Rows from block 3 of the text decoder of a small image captioner, named by matrix and row number. Rows with one number belong to one neuron. Each number is 500 + 25 x the weight over its row's rms, rounded and kept within 0 to 999. All counts start at 0. Numbers have three digits each.
After each neuron's rows are labels from the 100 texts, of 14976, where the neuron reaches its largest size: "fires on" is the input token at the peak. Only what is clearly more common there than usual is listed. The data: small charts drawn from random numbers.
# gate: MLP gate (decoder.blocks.3.mlp.gate.weight, 960x320), inputs 0-79
# fc1: MLP up (decoder.blocks.3.mlp.fc1.weight, 960x320), inputs 0-79
# fc2: MLP down (decoder.blocks.3.mlp.fc2.weight, 320x960, transposed), outputs 0-79

gate.23:484442495468496462448455495505471524487527521470485515482465499489508491569468477525510531471464571487508492480490498502537530508506508486543514487491491511517490484480472477549482486482506513502501520532512551460471482528521487480498473501
fc1.23:488499510499528520508489519470474467444474535505499518504494467518451467510495511502470495470516511507498482513493488490561506493494467516489545469497523471497506484485527495493470510500480496499506480541492479459459473513499485508496477466
fc2.23:491460501503501515493480495468502479476561535518465525543482482509476490496511531481538540427473529501456506535477523498460490514542458582511496500503532499470491500505508475517488536501529493522468470513519489477540485516517521475508534477
fires on: ","

gate.344:571516507527512486523500465512496522527498477551489521484526492515459480506545526552495470487510479486466493483495496520516456488491506503501458529490491486480519467479502520508520475505485467527508519495552512517505510474521479476534495501
fc1.344:564553533526502507537471472497478514529487484548510493497537494502492468521541526560494479509495453488440489479509516505524465492493509512485479501488485491473534499509529493499504478491510478497487510489560519496509541459506483456536497522
fc2.344:508482547490461462467486490481461497502479536516459505526488444524505513491471476494491493511485521518486515505508488467475503488525513521493496512481524455543505519531505499520475483479526485476465517522513542528514502530493502528460473533
fires on: "bubble"

gate.47:487500502530516483481476487504488512471477470535529521496462506505490469545503491492473473523468511532497509542467514508514546536512527477506495468458471480444497522481538506480480507483541534487495512474457484515501483488501519443503461447
fc1.47:487497512524501490505502469517514505476478487547529497470456485500508462527534511496509468524478489524499487527470511500531519543532557478495514466490475507455508510474530499453460502503518533467492541485461483506496486485535524437516469457
fc2.47:537520518532487508458464453528501503483479484500513484491498507474503495532550528502497486493489506497490504514453486497537515484504513451484513453449447487456560484477509521502487509485513486486469507475473451466490525513542536451508446472
fires on: "in"

gate.684:507536477515511484502470517506505506542458485513510510474499524492507511461524483478508507510473476518521499493481520462497538447481473464521551490475488525491530538499496516516532509520498462469523521478533527498506465509467490462486514491
fc1.684:517500515479482502530525473486523549515515486502515490519509519484497496490496509505502503539513547533511500471501475524499496518529528487499520496481500516506520488497513502536527475494514474500484482516496503452509536480549525542512526535
fc2.684:521526533480522534512496528490461472489480479534501480498525500471548487459498448515495522466502505491499507523513503533544540527525467483521476506529535493514525551513521483520437447496472529501489529506482450489495521514512496499494526537
fires on: ","

gate.529:460480516508485501492456493415462527527527503517514495486498497498512489518498489507460504540496477489492508476496503476536522509489505520472473444534510510509437501578475535516494491453517491492484484490507506487500482478508553499490490456
fc1.529:536536523506455482521479490480457535514482479491497495508532516477538476470536504480511505504493491498506465493471506503506503493502527511508501474473518515534475517552473507517492501494521461401488477462528523519539479497458524494479471475
fc2.529:509490492510504529525466516541471543486511492512474475465544501468493500545543523503524469515536497494511460501504499545524488510471493477519526498499526524489481457512454496492488471483482491516461459511468490531477477485486554549525481524
fires on: "bar"

gate.713:478483469516524474457562503505461478526514523490479537475508517501515491515472462545496481448510516477480496515492508503508513504518502519553491496487495457496497485498521485512492480490516540531512499514465530468531473499500549491578498516
fc1.713:507495495491480493554490537496492474494525499501483462443513496494482476542497501525496541468503496460521476494528529506531449531451470484485524530524440506486507466484518521465493513516470493457556484505495539520489516509572477417519476550
fc2.713:538490447512499560522536533497486438516523500465469507470503475498546472513514478499504467467500508508521499535486516528470495532518488506498483528502425496456489507514490499518476541526452526493508495470514553509490493494503483488511509467
fires on: "chart"

gate.88:506530514494515519517496494510497501449483498533518493488488513469449487537509496512504503467476508541471521518490523472494478511546501482556514490469511501445537471499482525549419486481470470528504494479501492527437485512480561519487475543
fc1.88:530495513491441492485458519521491473543481493489480540534545489528488520488510507486560478532505495531500495479483480543487525489484506559473492476541463491534474468500513511491548507494537523489510492528497517495519499487508447495510541482
fc2.88:508491542476514494557546517474506541467517507463494486533457507489524530469516489495513463520528508482514485530548506487497480485491496509522518505515536509547522471507479490493527515491502512500528461501494532538467519504477469493504512549
fires on: "in"

gate.668:450506458499541508485538491447468503532483530515526477524512483484502522499539524489522496496488453512534512452485524477483520537536528504512433534468506525492541499482478447477491478524480523496496536510541527542455455499487481493509505500
fc1.668:502514417493499496475524481466474504506527562499492507506496472497511502522508520495547478496470484516516522474465498492485514532521517485547460521501508538475494490487440461474509484508448518500500530487541519526441453499460503476499508499
fc2.668:478489465525515500518514520505482509509479494502535505489515513517480503470498464498525495503485473484542492466523487492520511493550512498498518517482523515485534506485559490496526501532453515556531534496536548540469513470489488481511488527
fires on: "chart"

gate.444:542512494523477517464477517477500517495497478530464479494498490517512500506531478558499447494466535488457516506514496499523475527484549463473507454501525488482527546521468469492512456486486476540520524520503527483482481518487512496534534518
fc1.444:517462506518490532490516497530512507484524511449521511507501516480524532479542513490513512498538514496499477514528537489489493497536479507517503485547502540515465500504488525523551503485507495456474507479493469495511508483528526522488480524
fc2.444:502520485497462519514513518519494445496484536443523517477502504494507521461564524503507500505514453497532483492525513512490476484536467467525513524564495484488481491469494465489507486510430496512550536534509488523506518527545524561511510533
fires on: "bar"

gate.287:483548479502463458510513473499527556471518514488517511535498492494467509504496479513526508492544478501459499525500491543457515509482485501502448524538501483507542513517499471532516538514512513488532516496518522531526490508441502505504439471
fc1.287:474434533479517517483481515500492411521483470544487469477472521473483495524474496492490508512470465484526520486475539473523473473514510507493487512483519507524451474485470511492506478497520510523495474444508484480487504484541493500440581518
fc2.287:541499490494477504518509497494475514470499474492521543493461534516515538482511527533504459491546464463470513483485471497507505489476547490456486505505508494511475499517531522546511508474483505489487526539498492517499505523487498533518522534
fires on: ","

gate.711:565523465543476534480481536519555519469482531495509522483472496524486503521504489448502487520483489504454460517485494518468530534516518460493486497488511457470556596497462480489500484481493490506495529518469513519496513511516543485495471516
fc1.711:442481545470529465524497463489456485538526467519508481527519500497498513483498511562489499484528530493527530473509520483517482490476478564520502488503496552529430426518506534531496533508528521495501481508524475466505503481457467511507516470
fc2.711:526515523519523503490521501444489490511499491472524512521538497489451520458488471487476497509526508465508500484538527484505474443498464528426475502524515543561480533504530493532519537490479513527522524522532496502534500441438481521479512519
fires on: "in"

gate.111:492489493510487482513444505510502484511528514490463518497516516515486532459486533483499489537484511493498535495536462470582469512492486532515555496531506525460558459517465565502466501510489492479513516510483487493503483493516494527488492489
fc1.111:507485466479459462498484458499478465508509536518518508503514511547517492483517498490501542531508539493492483478506457511484465510497452511481507490531522520549545498501528514513521493487517481506495515522511515501484484501527509497493503482
fc2.111:518511543518519475476496509490494503502479502514477531520496513520480507501554517500482469543482466513529482540478530490498539432514524515494524545480495522559507507524511528485574465496527517467486523520481496497504577497495512549525497519
fires on: "bar"; ","

gate.536:536519516496523486491525524463526451516532512499526481510502487490473478491464493520492505537509490478521543480473518552501489470545498525481534468530523504514528491484491514530493476512461526528477531523499500509482502495484521528503528489
fc1.536:461471509489467492515477521493524458481482514485494474525511489473494487534446500484462501519454474507506526479495501535500497478496513510491498509474517499506512494488473499470464479496470520501513515466524507527494489443495497501498504508
fc2.536:474452503446518456512467481516478471476499513462479480502509522473511503533485474481479551549508501500490510461501504535459489509462525500492458511490496521529508453511495511484489513498500473529520511480535551521486439472528474491484507535
fires on: "bubble"

gate.42:583512464484535494491495511490517530500520501512497516514501468533500491451507519501520486514463495522493479483475494504488490516486518496477489516537484488464535500502501471475507524511503499462515494527495514512493447512502492465509476486
fc1.42:551532460521543511495517464503511518523478502540532469496541504511533504444466524521522497517468478519490482446487521502505505512488510558484475517507506465475535541511524480491512510518526501480502493522488493491504469487463495498545509491
fc2.42:490497495502513485477492490504500512482539538484509537488495485535491530452520490499501467533459477524499508551515491461486506496537505520496520521507543512511520489499504461560449492515449499496497524521524535532493500506485515537489498517
fires on: "chart"; "flat"

gate.363:556483509463457530490485537483506501499519519506506505504533528461509451534513495526542499474519487486485488535501490499511509510498507477545524455556509531491462477530501500490502482484493503487502523481474504520500450486520518492567514487
fc1.363:512521505541543509503511468519498482474468462512497491484457493505484499521484494441502485506480487480524490487499509505519472511509517541460461539466459479465528507469524508481498506500509505514491510488490499511498537530544483497500481461
fc2.363:510494489519492520496519465516509501483501470526494488483506498505509444500504506474501540466491524507515519507428529474523509502491526464478533503485500488456527504461541488487508506480505476476480550440482441485502505470549489451515493457
fires on: "in"

gate.19:568511520510507492515503477547483533497489524487506522509503463513450479516486513512520488493500465504527502491507464517497518509508481521476498493480543538511482476492543521547485504506476501493514553514484479485486478469474517542509472512
fc1.19:574501505505511521516497484536507510503481527487502515508494471523432488504480489516529482501469473514525508492499470500517512507501490525462508476484530538511483483486540536532491518521462511506503557510476470472485491476468508533502480480
fc2.19:504510551492540513512502463542455542519478487525525461511507484480454512533501491482509485494462441500499507465494519517497498502522499522492529502438504517481521506529514556517487529477477484538525508473492460467477471505514495465531497492
fires on: "bubble"

gate.731:458502493512485527506491501489483520496526487490526464486473561458528499515499488516513531497529495483517500492498496485522549474530479528545550467545484520537434486482515513508476510527535512494486520487509478533501507506494509495546486487
fc1.731:489510509506481484520459535518464457513549479480552475501527534470503480510493527502473533513535493478509515491497482456500502483528501519472551474537518535526460474470529534498467507498496483532483474517538496500511539500503500502514506479
fc2.731:464529507502470466502497509532489507526510454507471500493468502448511449522484491512469509517498484531501489503467465472473520481522496498463519454511467483507504509492521567534517516514515441557549455496476479525531510477500534503508491454
fires on: "in"

gate.558:537513506511515472494471523532505468473483460546507526508527503511506476531437567510518527491456531516490456548491495511510477492511471506501498492483512501481494529522490546464456502482499502521517508481522493485509522484496525515459520453
fc1.558:512532513509502475512496510507519498462441516520499511536513490508533509534452525525498542488474542467463442505495488496543531477473494495484525481511479515529478559496520503505474458504527493506520499475498494488497529474504523515448512445
fc2.558:471480493485523535540495487515514488465511496471485537491439495448516536530542498486480502484436489497474489439505551494535518504494495491509523490497523514476486484479549479503529495478465470502502488477527496517511530498493538483512480467
fires on: "bubble"

gate.394:495507479490511514548538489492502512467486439503495500496487492521516459494532481495490491476470467518470493546445529528519473523537497479486498472491500476474526524482535503506454535492516504499474485457513466501498493479500539482512471456
fc1.394:508488472514527518517530500518521504449481481524498498474517514462484435495531502490484527497484497535491498522449503475507476483512509450494475486499489484472537554488538473496458539525542509510475473453508496497471472515518512480504473452
fc2.394:501490480519500489499519470556546501469512495510528490472476546499540480528553497502498517459491503533464532481442481499520518505488520446500502504488498504501535504494499529527463507554524522526494482462492484501524484531505583457516460450
fires on: "in"

gate.515:531517463498487533511536473500501488500499506548496498483496474502560451538516522485525474519466504476497452484509469499475541520463457492504476459547507494519480533528502523497514494492505500436510493523550479492548497449474476512461440511
fc1.515:491503477488490547451519516514443519487487450513549504525505476455517470474535527487496508487515521486527524479526528479471554475485471469491519481480514489460475456538543453497432504530534509507500489487508497514499466522483492490496504514
fc2.515:470467435479492498516538468495510474481472478495528488523513488503521504490488496495486535510458519490531498489543496456459482484471498505511516471513482487456514509466543488507546513517485497522508535513470470508506527520483457486504515526
fires on: "bar"

gate.596:509496517460504530498491535553539490532452467526514513503527502513479529484523496503503506500470472520488484507522512535487490501496503446489501504453500515460512475480476470485484442520464462522506517515500512519486519573523441532470536538
fc1.596:515498510488515548508524505497483525499467510538481503503506495524482517534497432470547499483495472533503477513466495536481488489506436502505487499488494490502514534460502532497464487495500493504496521461478477510466467470519482457471484479
fc2.596:498456514455488451499537522478475498562494503527468497501482479489532503567466464491456470473516476514441455457492481481496497516507466510513483497513521489523550553496526462552511521472504490507539508477465489504488490508513545454497481508
fires on: "chart"

gate.260:475502466549473477490437514495512520530501483454489493489548541467494514509497507500482505512502484536494489511549491504506515507531493493519512489493484494523460514515513536525500498499523511510480514509517517502522528489442496518521476517
fc1.260:473532452485485535479473502544459471528521504470512482471534540539521490501561482504526476502526463480480463507525529498536513504516448480524532507491518549528474485504500444494514434507504509506498491503510496510513495538472503556499486508
fc2.260:453534543472569521507528485517481505488439543491492505459543474487514463535489535489485517480463516509487482462479505501481474522520487510455499488498529512546523538535512487493464470485524492551462490491520479492491453514527511510473485492
fires on: "bar"